Rows from block 2 of the audio encoder of a small encoder-decoder audio transcriber, named by matrix and row number. Rows with one number belong to one neuron. Each number is 128 + 24 x the weight over its row's rms, rounded and kept within 0 to 255. All counts start at 0. Numbers have three digits each.
Before each neuron's rows are labels from the 100 clips, of 14848, where the neuron reaches its highest value: "strongest on" is what is common among them. Only what is clearly more common there than usual is listed. The data: strings of digits, spoken by a formant synthesiser in many voices. In brackets: how many of the 100.
# fc1: MLP up (encoder.blocks.2.mlp.fc1.weight, 576x192), inputs 64-95
# fc2: MLP down (encoder.blocks.2.mlp.fc2.weight, 192x576, transposed), outputs 64-95

strongest on: "six" (62); pink noise (49); last digit: six (26)
fc1.562:080072109164146089150115152138112169163077103107123079111116119075151116140124111098135087148123
fc2.562:156172155074105174104131117114119144111153144130169185113112080102128097124093136168089123099107

strongest on: "six" (66); pink noise (48); first digit: six (44); number of digits: 5 (40)
fc1.99:068095107152121080127162131141115153132100099108134114150126123117135096145098141104174122160123
fc2.99:132100127101081104168145109160082116148081121109114153109129160142144145114115109152131145110072

strongest on: pink noise (67); clipping (33)
fc1.249:158112130123129157147091133096146150125153128184133138177138134126111085083150141199096136147149
fc2.249:107068132107119087144150130157130122137146146091146107142108122132161139143123105120142163153118

strongest on: pink noise (51); clipping (31)
fc1.477:138123128150092131138083122135109145148097129112131124184184150159161118153185131161123134159126
fc2.477:111126160153148105174140141133123147153138130105113124137123173174152155146142125101124114133145

strongest on: white noise (50); pink noise (47)
fc1.400:093102126136110083119116165101104159176085118113095127147164122135173100153162165143117105108119
fc2.400:173169119083081137153107078133145089130144128152169142143145137141155093099138125118131118173112

strongest on: "six" (59); pink noise (47); first digit: six (45); first digit: zero (33)
fc1.559:109108103175130082124126127116109131167115103133128096123114099116168096104102139111155116127136
fc2.559:157137145150095119137123109118082124136080117144076132089105118149098143123108110149120096116078

strongest on: pink noise (73); voice: child-like voice (51)
fc1.76:076107135153151105146122150122145177171143115100120137183144140053124105160120131133120125151168
fc2.76:146159110138151144182148110125173108093152109110163110130106168140139105106120094102164139142138

strongest on: "six" (78); pink noise (49); number of digits: 5 (46); first digit: six (31)
fc1.458:130102097173119145159075114102111128153084125140123123156155161138125120135150140129153104141154
fc2.458:134127154173095131159125124121129135152157165166101107132155152147150133115137143132128148099163

strongest on: pink noise (66); voice: child-like voice (50)
fc1.328:105118096167121142132124132109090130152107136178100129126140123142125128124186168147160121125133
fc2.328:142138116135113131161130112132135097113098114139102105130158161175123158109117113133133117136121

strongest on: "six" (70); white noise (62); number of digits: 5 (46); last digit: six (33)
fc1.158:113127137163142106124155169124144172147111134136123092167149124106124127158134112110137115122149
fc2.158:129131146124114130179150127163131094110124124106142124099105164207100185119120122069117134093128

strongest on: pink noise (49); rumble (36); whispered (29)
fc1.415:120129157178119139154098125111074115156086094130101143127143152105119113118148146137139097136149
fc2.415:146142135127167113152150135151166125140153096114108096115124146144141134147127125121170143165195

strongest on: "six" (100); first digit: six (78); number of digits: 5 (48); pink noise (29)
fc1.132:115111141179132123171123134115120164146145111122159099118101146097125130100111120114130089134135
fc2.132:149154123137114109183133117091116093192131109097114122148146151126164117122153121114144118128119

strongest on: pink noise (71); "six" (71); first digit: six (45); last digit: six (28)
fc1.201:133129119135109137143092122109111124176093097157079140131155123131141123084152137182116097115127
fc2.201:146092115129136156123142126129163117125109126116117146161159130157135137077144116112128134149147

strongest on: "seven" (100); voice: child-like voice (67); first digit: seven (47); last digit: seven (42)
fc1.430:148102078178139135146137110149091143156104140107141091119133138122167111135133144086127110165120
fc2.430:128134132106116106144164141099109132118127111127110129121117113131126105164110102135161077153076

strongest on: pink noise (35); rumble (35); white noise (29); first digit: nine (26)
fc1.459:102111118147084097127091150112077148164090117130116110123149120156158099110162155135134101101096
fc2.459:126129153141130102182144122162106115115142119127174098103094172189132128123121108097134121133126

strongest on: "seven" (78); number of digits: 5 (40); pink noise (30)
fc1.375:095103118189131102146165132152103142192103124118111105104106139107184143146138129114149126127128
fc2.375:116146116113161160160145125150162139089159145107109140130129171115140137144097158134176155120143

strongest on: "seven" (100); voice: child-like voice (58); last digit: seven (49); first digit: seven (31)
fc1.517:142131088155115140165156118113082136169128157117115106114150174152163113151173164106174136126136
fc2.517:089126124103142077135142127137113113127088087086118172118098092124141131174121123128144071166095

strongest on: pink noise (69)
fc1.437:124131114121104114090090159086074161139100108127084124162188100132123074112183169161113093104113
fc2.437:107108133145150110031138116131168127153133123123110139145140022119136141162128130106136132127183

strongest on: pink noise (73)
fc1.70:131121127128127116089091172094089172131113116119099126147191098114116075119168165161089090097129
fc2.70:099106121146145110024129117122144125163113116123106143130138018108124130154136136120132106140165

strongest on: "seven" (82); reverberation (63); first digit: seven (45)
fc1.230:128107098139106119146150107128113090173111109108125123133150139146170143168149138127129131130133
fc2.230:146137146142139143141132113139142135109157132116107155147113128092145129108108123187105189125158

strongest on: pink noise (46); number of digits: 5 (41); first digit: eight (27)
fc1.394:131086123141068128114089150121089135128103158114141108116150122188115114085217153134126136104084
fc2.394:121133135140157132156168139128161151096139090168133154152096146126092126135079111093160136171154

strongest on: "six" (69); "seven" (62); first digit: six (60); first digit: seven (40)
fc1.571:154091080126104140107082084108100108156087148118107158102136092125128093137129148151115074143144
fc2.571:126121127113164146089127114151170118087142118116159175136108087103082102139084102131133141178161

strongest on: pink noise (59); white noise (38)
fc1.210:099096113165101114146096132083098161162080107142112095155146128112122081115124132128142089148128
fc2.210:103116118082117135166131103156120095160123110077159130157106155133160115108160106151084126163145

strongest on: pink noise (77)
fc1.53:120100142145124120105095182093076185138106099133093131165186108108118076139147159163102078117117
fc2.53:099104097155158119029140111116133151158113135120123125108120025105127137145119138118135102133155

strongest on: "six" (56); rumble (52); pink noise (34); first digit: six (34)
fc1.346:119115130181104099133091143129099149173111107161124109123113120145163110125137158114140114121119
fc2.346:144114113108086119162116110162106123132092156125143126122108158168133102101127133130109156101114